From a checkpoint of a small waveform VAE: muon at rate 0.0054, 5900 steps.
Rows from block 6 of the encoder of a small waveform VAE, named by matrix and row number. Rows with one number belong to one channel. Each number is 128 + 24 x the weight over its row's rms, rounded and kept within 0 to 255. All counts start at 0.
After each channel's rows are labels from the 100 clips, of 14976, where the channel reaches its highest value: "strongest on" is what is common among them; "loudest band" is the band of the loudest frequency at the time of the peak. Only what is clearly more common there than usual is listed. The data: notes from a synthesiser with random patches. In brackets: how many of the 100.
# convs0: expand pointwise conv (encoder.blocks.6.convs.0.weight, 384x128x1), inputs 0-127
# convs1: depthwise width-3 conv (encoder.blocks.6.convs.1.weight, 384x1x3, trained with AdamW), a 3 kernel
# convs2: project pointwise conv (encoder.blocks.6.convs.2.weight, 128x384x1, transposed), outputs 0-127

convs0.221 [124 105 125 102  96 103 124 149  95 120 131 119  95 133 133 110 103 114 123 109 127 106 196 120 117 141 100 133 116 137 126  93 155  92 124 165 129 135 104 101  94 144 110 110 103 123 138 140 118  96 111 135 163 183 112 132  90 113 103 154 122  85 104 111 143 124 147 141 136  94  99 142 150 173 120 158 120 120  81 143 116 159 145 168 106 121 114 129 187 116 145 128  97 139 122  77 136 124 129 106 165 173 158  98 122 136 129 109 159 111  89 140 116 146 111 139  93  90 125 152  70 110 138 131  94 122 111 117]
convs1.221 [125  87 129]
convs2.221 [129 164 138 108  86  95 162 157 103 129 106 124 147 109 116 120 165 116 106 118 133 135 129 124 121 103  93 165 133 123 137 140 100 121 107 152 139  88 141 107 131 114 124 126  90 127 144 100 165 101 153 110 112 154 144 116 101 150 103 105  95 100 131 137 143 171 105 133 137 182 118 170 169 126 122 157  91 166 160 102 111 110 116 165 152 132  94 145 135 113 139 102 110 121 151 163  80 131 122 111 149 176 112  96 100 148 151 155 147 113 116 159 134 159  92 132  50 118 137 103 129 149 145 133 150 118 146 124]
strongest on: drive (84); pluck (55); noise (34)
loudest band: 2000 to 4000 Hz (25)

convs0.163 [ 93  88 174 131 128  96 157 137 100  83 118 110 116 145 140 133 158 124 123 138 142 144 133 137 120 100 131 124 138 130 102 141 123 127  34 106 105  84 167 162 134 126 125 124  89 107 167 119 147 103 121 174 126 115 146  89 147 151  92 164 131 123  95 136  96 127 149 112 153 143 125 137 164 149 172 114 126 139  68 110 138 125 101 130 122 182 140 125 129 143 153 120 161 151 140 138 125 139 128 150 131 165 119 110 145 121 164 133  99 138 141 118 106 154 100  81 151 143 146 128 139 123 118  90 147  97 152 119]
convs1.163 [147 159 148]
convs2.163 [120 136  96 158  73 105 134 157 187 135 124 148 130 103 121  80 125 149 149 130 113 138 114  99 110  97 111 143 116  99 136 158  91 140  81  83 117 148 119 104 132 132 141  98 112 103 136 138 102 197 115 149 119 149 133 116 155 122 134 137 173 112 134 141 133 115 147 134 128 142 136 135 133 150 145 155 137 135 180 133 127 150 156 128 130 132 176 107 154 120  84 164 103 135 140 133 176 110 136 148 130 129 103 136 132 127 123 121 176 119 111 163 115 141  92 161 199 132 159 138 145 113 115 115  94  93 160 144]
strongest on: resonance (39); harmonic FM (34)
loudest band: 1000 to 2000 Hz (47); 2000 to 4000 Hz (44)

convs0.128 [117 166 122 154 147 132 106 119 143 150 166 159 155 144  90 140 134 143 122 156 135  87 122 123 116 149 130  93 142 131 114 138 148 151 160 145 178  96 169 169 116 167  91 121 140 152 119 149 147 138  90  79 170 129 163 180  92 146 138 107 112 105 148 140 105 151 132  54 127 140 119 120 118 151 145 119 147 154 109 126 120 179 139  98  96 133 135 142 173 110 142 179 123 117 138 133 156 108  88 114 144 145  90 120 147  95 143 107 150 141 164 114 124 113 110 123 102 129 155 109 141 133 115 127 128 140 139 156]
convs1.128 [154 129  96]
convs2.128 [ 99  89 170 132 138  90  87 118 120 135 194  71 151 164 188 112  93 144 171 118 128 138 127 148 111 115 132 127 161 106 136  73 116 116 103 148 106 179 147 129 148 167  98 146 129 152 121 142 130 129 124 133 102 175 108 128 151 123 102 159 100 116 139 132 108 134 152 151  94 166 127 112 117 137 138 166 147 167 140 129 130 132 122  89 121 123 136 109 130 131 135 133 122 127  96  91 147 143 108 112 131 140 126 114 165 114 179 181 111 134 176  91 102 129 129 119 119 151 123 137 100 137 124 101 124 119 143 124]
strongest on: envelope: swell (51); square (35); triangle (32); pitch class: B (32)
loudest band: 500 to 1000 Hz (57)

convs0.64 [153 138 133 134 159  98 147  88 132 136 114 126 128 132 117 154 103  84 105 128 105 157 132 135 155 114 130 128 175 118 117 117 125  99 119 122 167 140 142 130 133 163  81 175 152  98 126 175 123 132 151 158 100  69 131 107 110 122 155 148 142 126 111 123 116 106  95 139 100 174 111 145 121 131 139 102 106 154 142 109 115 114 126 158 164 106 139  88 137  99 132  96 126  91 145 155 100 127 164 169  96 134 122 137 144 113 144  97 101 141 156 104 140  81 105 152 111  72 117 112 127 160 178 147 133 112  85 116]
convs1.64 [154 134  96]
convs2.64 [108 135 115 120 133  98 183 136 135 149 183 118 134 103 125  83 103 129 120 138 124 138 144 132 123 103 104 158 142 132 109 164  97  78 137 145 144 122  92 147 148 117 162 127 136 169 146 133  81 128 113 133 126 110 134 161 127 122 190 140 136 135 122 139 155 126 124 112 104 111 106 159 127 154 119  97 130 154 119 126 114 142 150 132 106 129 139 112 129 136 140  76 139 160 147  68 186 118 143 129 115 133 140  65 114 211 139 157 112 111 115 106 120 159 158 144 131 141 103 125 137 109 108  81 122 113 101 132]
strongest on: resonance (40)
loudest band: 2000 to 4000 Hz (38)

convs0.297 [142 108 158  87 155 141 130 125 146 132 167 150 163 106 115 154 117 122 155 129 191 109 118 136 110 110 143 125 123  99  97 119 124 111 155 129  81 125 112 140 114 109 116 147 139 137 123 149 154 113 113 138 132 143  85 125 135 173 110 136 135 118 127 120 127 118 138 117 131 136 159 120 139  84 128 176 135 137 109  97 169 119 111 111  76 102 169 143 143 112  81 162 123 131 120 125  93 139 143 139 135 133 116 131 106 183  99  65 109 117 131 125  84  84 152 132 116 134 130 165 165 185  82 100 156 157 109 134]
convs1.297 [ 87 120 131]
convs2.297 [145  81 146 106 136 119 119 157 119 144 112 110 110 161 104 147  72 117 123 132 110 139 132  93 140 115 163 162  91 163 100 106 130 110  90 148 175 156 142 174 133 129 102 134 121 165 142 106 111  75 150 106 124  97 120 147 106 131 166 110 148 128 131 135  52 147 129  71  85 105 100 131 115 123 110 133 141 114 136  85 159 108 151 153 129 117 145 132 141 112 157 125 110 127 118 140 121 132 131 132 144 143 114 125 114 139 138 130 133 162 104 122  91 125  85 146 150  94 120 183 160 145 181 133 127 118 139 118]
strongest on: drive (74); pluck (71); noise (26)
loudest band: 4000 to 8000 Hz (96)

convs0.376 [ 94 127 125 106 106 138 134 146 153  91 128 115 171 198 115 107 112 149 144 127 167 126 136 164  88 115 140 202 144  89 133  86 126 102  93 139 136 162 115 156 156 108 145 138 116  86 121 112 106 116 122 128  63 110 113 142 121 155 162 164 133 116 139 160 120  93 125 116 125 177 117 102 144  90 119 121 101 128 129 157 138 140 114 133 121 117 109 125 149 174 102 140 119 142 129 100 132 121 105 113 141 162 134 136 121 142 103 115  94 104 160 175 138 126 169 106 123 143 162 130 116 129 134 136  90 135 166 139]
convs1.376 [ 92 110 138]
convs2.376 [120 120 132  84 160 124 103 124 113 118 132 123 149 186 109 106 132 142 109 136 123 152 129 137 144 159 156 142 124 155 124 125 137 165 106 206 148 127 149 111 143 114 116 151 158 151  92 110 110  98 143  90 110 124  90 101 133 120 163 115 119  90 155 160 146 120 106  87 102 148 113 177 188 101  89 139 105 126 111 120 152 104 153 146 155 155 111 150  97 118 140 107 145  99 165 140 119 124 127 135 115 171  96 149 107  98 110 120 118 109 111 116 119 147  95 132 110 104 132 128 182 104 179 138 137 118 109 128]
strongest on: pluck (70); drive (69); noise (31)
loudest band: 4000 to 8000 Hz (94)

convs0.157 [133 180 133 103 167 166 128 119 139 131 111  98 111 184 136 121  92 104 100 101 153 105 139 116 112 102 112  88 128 190 113 148 120 108 132 142 153 105 148 133 117 142 134 140 151 114 119 101 130 143 130  92 107 142 159 119 125 139 107  86 124 133 130 130 119 152 125 124 158 128 154 112 122 134 133 178 124  88 149 150 135 162 117 115 144 146 138 192 103 115 119 136 129 117 101 128  84 153 148 141 123 158 151 175 139 155 188 101 149 130 114 186 134 150 128 139 117 123  77  82 142 131 149 145 129  84 149 126]
convs1.157 [166 143 136]
convs2.157 [128 146 162 139 111 106 105 144 121 141 146 100 135 155 112  75 129 163 158 104 104  87 125 119 146 106 158 112 126  86 137 130 115 147 135 146 115 115 124 124 150 161 121 174 105  92 119 147 109 126 103 127 155  92 117 164 171 122 111 145 134 133 106 153  70 142 195 122 136 172 154 113 109 112 134 145  95 152 160 137 118  92 118 131 128 130 148 118 143 175 150  85 130 139 107 117 141  89 134 160  98 141 105 144 131  87 137 115  90 144 114 119 149 169 105 110 124 132 109 194 116 122 143 146 108  99 135 156]
strongest on: square (42); triangle (39); pitch class: B (38); pitch class: A# (29)
loudest band: 500 to 1000 Hz (70)

convs0.306 [157 148 100 122 165 130 110 112  94 145 133 124  98  70 165 115 126 161 150  80 132 157 153 136 161  86 145 110 194 100 152 128 146 139 124 120 181 125 140 139 126 120 141 113 144 100  94 123 128 126 117 160 155 127  94 141 129 134 125 138 129 112  88 104 132 153 128 132 135 136 107 124  85 146 141 134 154 146 158 139 141 113 167 119 111  92 113  97 147 160 113 104  97 102 159 127 100  88 116 162 184 153 130 119 116 154 114 162 141 164 173 125 139 111 104 110  97 111 149 125  70 115 128 115 139 135 148 144]
convs1.306 [142 167 124]
convs2.306 [146 103  93 174 130  94 101 171 101 157 101 114 179 178 107 132 133 110 138 150 106 133 135 103 122 152 149 132 116 142 113 164 123 120 153 134  95 124 126 125 101 113 163  92 110 174 127 129 180 110 143  89 102 184 148 102 147 150 132 135 172 120 146 131 140  94 115 121 135 138 153 170 129 135 128 145 137 137 109 158 121 147 114 120 153 129 113 139  76 132 158 170 154 186 127 104 131 119 122 126 124 109 116 149 123  95 129 117 127 114  48 123 106 140 127 147 147 113 134 143 170 149 116 150 116 104 129 116]
strongest on: drive (89); pluck (68); noise (38)
loudest band: 2000 to 4000 Hz (25)

convs0.361 [181 155 142 143 116 134 147 122 149 166 130 138 124  92 146 131 142 144 125 124 119 171 115 120 132 123 143 129 146 134  93 112 148 150 163 111 158 155 110 165  96  92 156 172  87 129 130 149 169  69 125 131 106 136 125 122 127 119 126 102 169 160 142 135 122 147 141 165 116 128 129 146 158 127  70  96 120 142 140 110 178 119 204 119 117 140 161 140 123  84 103 134 144 132 128 144  90 139 155  89  98 119 112 138 142 139 142 133 147 115  93 154 154 140 154 112 105 150  89 138  99 135 144  87 134 146 129 161]
convs1.361 [105 122 162]
convs2.361 [134  96 124 133 134  87  96 121 108 133 141 139 120 118 116  98 108 166 134 112 134  78 122 147  66  84 130 134 125 113 133 109 132  85 146 126 172 117 139 127 147 133  99 113 130 121  92  84 132 103 123  92 111 128 115 114 111 176 117 167 107  81 171  93 146 121 116  88 126 139 149 104 116 126 107 140 167 113 117 144 104 137 118 142 112 119 135 140 136 142 162 167 108 143 125 114 152  82 141 100 123 150 109 143 120 140 113  76 154 151  96  82 179 180 121 107 132 129 132 126 125 106  90 179 141 148 123 116]
strongest on: harmonic FM (27)
loudest band: 2000 to 4000 Hz (35)

convs0.295 [ 87 130 123 171 107 140 123 136 137 147 152 139 120 129  79 157 163 112 171 185 181 127  96 128 124 138 111  81 124 126  95 116 128 129 121 130 106  98 110 128 134 133 168 123 125 126 113 158 140  82 132 130 138 115 111  99 141 113 112 135 166 151 167  83 122 146 132 125 163 134 119 118 154 130 130 106 143 143 115 165 112 179 137  79 134 127 123 193 161 141 165 162 154 112 111  98 123 119 108 103 111  94 109 109 152 147 114  79  94 165 125 145 139 127 122 116 120 116  98 101 103 118 131 154 172 124 154 122]
convs1.295 [155 142  99]
convs2.295 [112 151 134 113 160 115 155 164 121 117 108 106 146 127 110 141  98 140 124 108 125 131  78 107 136 130 131 116 185 116 109 141 151 158 158 157 143 133 125 170 151 107 106 145 142 192 125 126 153 121  95 105 112  87 113 128 173  94 149 124 159 157  99 128 128 138 127 121 117 143 153 113 118 124 139 139 152 194 117  95  88  83  66 119 142 125  82 124 119 165 108 136 128  89 115 120  53 153 156 135 145 143 101 113 127 119 142 139 126  98 136 106 116 161 129 164 116 134 113 139 143 126 126 124  97 103 117 140]
strongest on: pitch class: B (32)
loudest band: 500 to 1000 Hz (50); 2000 to 4000 Hz (35)

convs0.8 [154 145 121 131 154 114  98 127  93 148 110 113  74 143 130 118 155 119 132 137 108  80 144  94 104 158 162 101  75 104 139 103 124  79  98 138 147  88 162 129 124 111 117 116 127 111  96  98 150 139 117 150 160 155 135  91 120 110 106 133  69 133 107 124 173 120 114 113 123  93 121 121 163 150 182 142 142  74 122 110  94 123 116 167 111 117 108  84 102 129 138 130 145 105 127 129 129 125 130 119 137 143 111 105 143 117 137 191 107 100 157 109  99 126 110 119 130 138 153  89 121 120 134 166 133 135 128  85]
convs1.8 [109 135 164]
convs2.8 [106 131 153 108 113  85 156 145 132 147 115 133 114 177 144 138 149 181 124 104 134 115  85 132 103 101 115 130 134 102 131 112 138 108 119 170 122 129 103 127 148 107 117 159 116 141 139 148 132 114 140 121 111 148  96 148 133 148 149 151 202 134  72  98 106 117 129 123 105 157 118 142 100 109  75 114 153 121 126 131 111  97 125 138 162 138 139  94 141  76 147 130 125 143 163 120 130  97 135 147 125 118  77 162 189 143 123 138 123 103 114 125 152 159  87 172 108 136 167 150 147 132  96  94 100 101 124 112]
strongest on: narrow pulse (25)
loudest band: 2000 to 4000 Hz (36); 1000 to 2000 Hz (31)

convs0.265 [112 106 151 124  90  83 107 106 147 116 113 113 140 147 131 108  97 169 125 129 137 154 115 168 100 108 128 130 162  83 132  94 120 175  90 135 124 100 148 141 111 133 126 142 105 132 120 148 118 148 137 125 116 109 159 105  83 146 102 145 106 120  96 158 160  90 109 144 127 126 170 105 156 120 133 119  94 176 126  87  90 136 122 127 108 124 158 133 163 150 103 148 115 118 154 125 108 116  90 127 135 165 112 113 142 144 109 134 123 134 148 150 131 168 127  94 188 100 145 178 142 117  91 181  92 120  95 124]
convs1.265 [161 140 151]
convs2.265 [142 135 118 103 129 114  95 168 161 135 155  98 137 154 152 121 122 142 108 147 157 100  91 151 107 108 115 152 112  86 105 153 144 145 107 112 140 120 118 132 105 167 142 133 160  99 122 127 139 163 118 164 173 129 146  99 136 134 149 116 141  92 110 176 122 108 143 152 159 124 155  88 113 105 133 156 122 157 169 135 175 144 166 131 122 131 144 105 145 164 144 149 151 153 109  87 125 115 122 119 122 152 100 133 178  99 138 168 128 156 121  89 150 119 115 123 126  82 113 158  91 129  84 105  64 120 119 140]
strongest on: pitch class: B (42)
loudest band: 500 to 1000 Hz (48)

convs0.192 [132 115 105 159 111 150 125 129 139 127 107 153 115 136 146 167 102  93 102 129 143  83 128 130 134 107 101  96 152 138 108 121  85 142  98 109 104 143 118 138 134 139 138  84 170 100 100 101 159 123 138 153 161 172 157 123  91 117 107  88  79 135 121 150 143 164 130 108 135  91 151 122 132 126 143 123 176  73 121 146  92 147  97 154  94 120  95 106 142 124 171 106 114 134 103 160 174  84 125 137 121 140 109 128 142 139 126 157 140 144 200 155 131 161 123 119 127 131 141  91 126 142 115 109 143 133 160 130]
convs1.192 [104 140 160]
convs2.192 [154 139  81 122 141  75 114 131 129 175 213 124 123 104 172 141 147 130 114  87 144 145 109 132 110 104 152 144 112  84 114 124 154 115 148 126 136 128  83 142 130 107 154 116 136 105 177 121 115 133 125 117 152  87  93 174 129 113 123 104 155 164 154 102  98 154 108 163 141 123 157 149 113 108  97 145 115 167 117 119 119 144 117 106 116 137 122 114 110 115 139 109 107 119 142 106  87 138 156 117 118 107 144 153 141 157 146 117 171 130 151  90  95 165 167 175 128 116 149 149 144 112 131 108 124 125 118 116]
strongest on: high-pass (43); narrow pulse (34)
loudest band: 2000 to 4000 Hz (37); 1000 to 2000 Hz (33)

convs0.342 [138 153 106 125 168 100 127 203 140 146  96 125 163 136 132 180 118 169 121 126 115 135 162 113 125 174 120 110 154 124 145  98 164 129 172 144 123 155 128 151 169 114 141  79 129 127 143  93  92 142 105 119 102 163 158 115 105 145 122 114 129 113 137 163 141 166  96 162 119 131 115  81 102 107 111 103 124 177 118 157  96 108 133 139 128 141 109 131 157 135 138 100 175 152 148 155 142 124 100 162 130 146 146 135 145 153  84 145 135 113 125 135  93 145 134 121 107 139 126 121 133 127 105 166 140 119  85 100]
convs1.342 [139 145 164]
convs2.342 [119  97 174 133 145 115 137 156 137 152 136 186 137  68  75 163 130 148 115  80  90 162 153 129 129  92 118 104 128 149 142 125 133 151 123 132 122 149 109  82 120 122 105 104 103 133 160 106 114 127  92 127  82 157 139 140 111 136 127 141  82 123 168 175 146 138 120 109 140 131 118 162 165 117 153 118 140 139 178 109  88 153 126 114 110 141 144 134 108 141 117 131 151 137 114 185 124 121 122 109 140 143  90  89 105 144 142 183 100  96 161  97 121 118 143 137 139 106 145 107 141 147 137 127 131 108 104 130]
strongest on: drive (97); noise (41)
loudest band: 2000 to 4000 Hz (26)

convs0.118 [154 143  95 109 135 146 146  91 135 165  81 121  96 128 162  69 141 146 124 125 152 114 107 117 132 107 140 129 139 121 108 126 100 147  92 132 156  78 187 125 132 149 146 162 138 113 129 152 149 163 154 122 149  94 112 139 128  98 128 146  88  95 163 100 123 115  76 141 182 135 127 139 126 152 128 159 139 114 158 165 136  91 137 145 190 137 106 152  84 116 130 119 138 118 133 128 104 116 124 127 112 145 145 107 133 106  54 102 124 113 147 147 136 141 106 166 113 140 118 131 105 142 139 144 164 118 139 113]
convs1.118 [150 121  93]
convs2.118 [140 102 123 164 125 131 126  73 108 170 141 111  89 116 135 106 163 122 143  81 137 153 115 152 124 152 114 127 119 136 106 103  98 106 130 148 135  92 102 103 139  77 149 122 100 136  88 161  84 145 139  79 132 136  94 140 165 121 132 155 137  67 116 123 119 108  89  95 115 135 125 116 141 166 128 132 145 146 155 132 123 104 118  93 129 106 173 162 143 135 116  82  92 115 152  98 148 106 113 123  97 115 154 110 161 141 125  86 174 155 114 101 133 145 116 110 107 127 119  95 170 122 137 146 101 112 136 129]
strongest on: pluck (55); drive (54); noise (27)
loudest band: 2000 to 4000 Hz (31)

convs0.226 [115  90 123 152 199 109 127 132 162 133 118 136  93 151 108 180 113 132 150  97 132 211 129  88 132  90 158 120 153 108 159 104 154 113 154 136 154 125 142 129 108 104 103  90 127 134 126 152 113 105 122 126 130 115 146 109 114 200 180 136 146 134 130 127 127 102 155  92 129 150 117 148 111 133 141 131 151 136 105 118 104 112 162  92 117 130 125 129 141 134 134 155  91 112 152 142 123 110 125 162 113 105 138 121 124 104 129 146 154 121 133 118 164 136 153 123 126 117 152 157 149 141 104  67 154 163 108  90]
convs1.226 [ 97 108 110]
convs2.226 [117 138 130 146 140 174 139 118  88 178 102 140 167  81 141 130 179  77 182  96  94 104 109 103 140 131 137 138 118 187 154 116 113 141 107 163 144 106 116 121 150 139  92 113 130 133 136 131 162 176 109 138 148 155 109 119 127 149 128 140  84 140 119 123 109  96 143 136  94 112 116 114 136 143 152 142 154 162 140 139 153 108 126  68 114 148 106 128 164 110 154 128 123 145 110  98 107 153 104 126 161 180 131 100 117 115 135 102 143 123 126 117 132  94 144 125 163  74 107 149 147 141 131 132 144 132 137 103]
strongest on: square (29)
loudest band: 500 to 1000 Hz (50)

convs0.87 [ 86 136 123 132 131  85 143 128 128 139 139 109 172 137  93 100 130 150 108 120 145 135 173 151  96 126  83  99 149 140 131 131 115 131  88 125 130 165 142 134 144 108 116 112 131 128 182 105 130  61 133 102  91 110 151 126 108 134  85 130  99 115  99 186  85 161 169 137 117 116 147 110 113  85 166 116 123 181 120 139 111 143 140 172 101 151 131 119 123 140 143 151 141 123 110 109 111 106 130 145 126 138 115  94  95  89 134 121  91 142 156 154 132 107 126 119 139 170 163 100 128 149 130 122 116  77 121 129]
convs1.87 [112  95 148]
convs2.87 [121 177 126 113 137 107 125 147 108 166 136 100 132 202 126 163 121 139 107 146 125 149 134 154 150 111 101  83 133 176 126  95 146 155 112 138 116 126 156 107 152 135 120 109 120 163 111 124  93  90 144 109  82 170 100 115  67 158  96 123 150 106  82 143 135 163 146 107 132 114 148 151 145 114 166 128 133 135 123  95 124  99 125 136 173 113 121 111 113 126 112 135 141 103 134 148 117 113  84 147 138 141 100 172  89  85 154 102 148 112 118 121 117 101 140 125 109 130 162 111 143 174 148 141 145 131 113 110]
strongest on: pluck (78); drive (71)
loudest band: 4000 to 8000 Hz (90)

convs0.67 [157 110 114 115 128 138 128 153 153  67 165  97 123 100 157 142 148 122 115 115 105 107 121 122  61 148 101 175 106 156 114 134 109  95 111 146 152 124  94 127  95 126 135  94 110 162 146 152 102 138  92  97 148 148 131 153 143 130 153 110 109 143  90 123 139 105  98 126  89 118 120 130 129 175 126 116 108  99 100 103 161  98 141 148 123  90 124 111 155 137 147 124 144 135  92 135 151 119 117 174  95 120 134 119 171 103 108 105 123  70  99 115 119  88 131 129 124 140 177 112 132 121 137  97 161 133 114  93]
convs1.67 [160 121 153]
convs2.67 [110 169 156 114 137 172 121 131 120  76 122 129 122 125 134  64 137  96 120 101 125 138 144 109 122 127 115 134 148 165 139 144 125 143 122 107 146 129 171 112 101 137  88 136  93  93 155 153 199 147 126 127 115 157 128 137 142 136 133  93  98 178  99 131  72 127 116 150 132 134 122 131 128 131 103 128 125 145 123 135  98  85 139 157 106  97 137  83 136 178  96 115 102 117  85 120  98 141 130 108 124 129 151 165  93 160  78 116 111 140  90 134 135 141 152  90 106 106 121 127 136 140 129  82 133 147 137 146]
strongest on: high-pass (47); narrow pulse (35)
loudest band: 2000 to 4000 Hz (48)

convs0.173 [115 180 128  98 154 107 117 142 128 125 142 130 108 159 137 165  90 132 139  95  86 145  91 123 110 108 128 129  87 130 166 133 147 135 143 134 123 134 101 114 131 106 147  91 113  84 137 101 115 112 156 138 131 143  90 148  98  88 153 153 123 105 113 145 132 141 120 103 119 145 150 169 142 140  66 176 108  97 128 179 108 125 147 161 144 120 135 132 122 134  61 152 132 136 120  98 150 134 118 176 138 165  84 115 173 132 144 113 102 152 130 117 129 168 146 112 140 120 129 138 116 108 148 170 156 111  89 130]
convs1.173 [155 109 153]
convs2.173 [114 165 162 123 134  91 177 157 122 132 125 124 107 147 112 133 152 125 128 106 152 150 140 118 124 142 138 129 104 159 124 125 161 144 132 112 118 120 141 145 130 171  90 115 154 108 139  77 114 113 118 146  70 159 148 153  75 126 133 155 133 101 129 145 136 167 136 160 160 139 122 141 146 120 120 119 148 135 107 112 134 115  85 166 154 134 123 164 179 152 111 110  64 145 116 104 126 109 116 134 176 132 111 127 178 117 101 154  92 149 167  74 126 117 103 145 118 147  95 176 160 129 127 155 112 131 110 124]
strongest on: drive (95); noise (40)
loudest band: 2000 to 4000 Hz (26)

convs0.290 [145 152 126 116 155 131 111 147 120 107 145 130 104 134 135 122 143 119  99 128  97 109 183 172 165 126 167 113 123 157 184  95 116 136 122 149 130 121 141 180 131 148 138  92 147 137 124 110 166 141 136 182 104 106 126 160 149 106  95 138  96  96 103 161 167 159 126 128 105  90  95 122 150 150 161 145 122 122 120 155 127 118 108 146  95 149  74 107 149 145 144 133  96 134 139 110 106 111 103 125 140 152 171 104 108 114 187 111 130 127 158 125 103  97 107  95 137 124 119 135 145 170 130 149 157 151 155 105]
convs1.290 [156 143 101]
convs2.290 [138  87 165 133 147 140 123  95 124  97 115 136 111 121 114 144 132 102 147 144 119 111 147 111 139 151 165 116 136  93  96 115 124 138 139 110 187 135 141 144  88 103 136 122 101  92 131 150  98 161 134 122 112 150 156  71 111 166 188 130 142 104 160  80 111 188 124 101 114 104 172 127 124 110 148 134 118 115 134 133 129 136 190 134 124 113 148 110 157 143 124 148 147 111  85 120  88  71 123 132 102 142 119 117 159 132 136 107 123 121 113 128 108 121 183 149 104  81 158 121 146 150 137 144 114 117 116 133]
strongest on: narrow pulse (32)
loudest band: 2000 to 4000 Hz (42); 1000 to 2000 Hz (28)

convs0.185 [123 157 170 142 111 123 141 121 111  97  70 159 138 124 134 103 110 122 126 134 135 115 144 130 140 127 128 106 166 126 108 129  97 140 121 118 146  97 125  96 127 142  99 106  93 101 133 150 154  95 148  94 109  91 124 149 144 140 129 103  97 106 169 138  93 121 140 108 156 140 142 144 138 113 122 103 150 109 130 154  95 132 120 114 138 127  95 150 137 135 129 112 147 149  45 132 115 132 144 116  69 122 116 138 155 149 168  92 197 113 148 125  97 157 106 151 157 136 104 141 121 131 129 168 112  53 117 107]
convs1.185 [167 127 143]
convs2.185 [133 129 138 100 137 137 132 172 136 133 162 166 102 109 189 109 132 128 175 161 146 107 152 103 104 108 121 146 143 188 125 150 137 139 134  97 160 121 136 120 152 108 165  90 183 137 126 121 114 117 104 164 146 140 166 124 112 164 130 146 145 126 124 127 141 134 129 136  94 106 150 141 126 141 102 117 147 128 165 114 152 158 159  91  94 120 156 131 126  91 162 132 125 183 117 132 130  69 132 164 130 139 124 115 112 159  88 120 109  78 136 170 106 102  89 120 123 139 144 164 110 142 119 101 108 137 119 143]
strongest on: bass register (67); inharmonic FM (37)
loudest band: 250 to 500 Hz (40)

convs0.322 [111 132 142 147 138 137 133 145 146  67 102 142 101 143 134 129  98 114 116 100 151 134 158 138 162 158 149 102 127 118  98  92 126 105 121 179 142 101  94 134 107 157  97 114 160 103 120 111 126 115 193 132 139 164 147 144 103 100  93 159 132 173 140 124 145 134 109 165 136  96 126  91 115 155 119 124 113  96  77 124 148 106  90 136 136 132 110 128 138 169 143 100 109 139 143 122 131 142 113 151 138 149 126  89 106 141 115 173 137 139 133  98  56 148 113  67 146 102 138 124  98 134 107 110 115 134 119 137]
convs1.322 [126 131 169]
convs2.322 [104 168 102 163 134 121 122 147 101 138 119 118 122 185 142 145 157 145 147 128 119 126 130 108 153  72 101 163 102  91 143 149  60 122 128 136  88 110 117 149 115 116 140 194  80 124 120 115 148 118 121  97 114 120 120 146 148  99 102 162 135 112 165 121 112 106 153 146 124 125 130 145 152  90 146 140 135 110 123 107 102 147 132 141 105 122 149 175 128 110 185 139 113 107 131  73  96 132 159 159 124 155 150 130  96 117 144 148 118 151 105 106  94 146 107 136 135 122 154 128 184 141 114 134 113 131 159 122]
strongest on: drive (85); pluck (59); noise (27)
loudest band: 2000 to 4000 Hz (25)

convs0.339 [158 143 110  85 127  80 125 136 111 158 156 120 100 135  80 113 131  63 127 120 107 138 128 170  97 123  89 144 124 142 127  82 139 132 120 114 100 130 166  99 117 130 146 109  92  99  96  94 134 104  85 130 159 104 128  83 127 151 137 131 113 146 115 171  92 132 147 173 135 131 107 124 124 172 163 146 136 142 129 172 146  95 155 186 167 102 144 149 150 151 136 128 135 143  97 167 169 104 115 161 130 138 139 121 105 144 141 121 120 112 108 125 137 123 136 145 141 149 136 114 119 100 128  98 162 142 107 101]
convs1.339 [135 154 159]
convs2.339 [142 109 142 139 139 133 146  99 116  87 115 116 155 155 148 120 139 165 125 107 137 123 155 143 160 124 163 110 181 174 119 140  88 140 150 114 117  91 171 160 111 132 139 164 160 106 129 157  84 161 115 182 108 136 117 128 145 151 140 130 103 117 112 107 124  91 105 120 125 104 141 114 126 101 120 162 106 162 150 142 119 112 112 149 127  94 159  98 130 150  95 132 164 118  92  68 123 131 141 141 129 117 151 112 146 110 105 113 109 127 169 147  84  87 138  82 153 131 119 136 133 122 133 122  84 178 153 155]
strongest on: high-pass (60); filter opening (49)
loudest band: 4000 to 8000 Hz (76)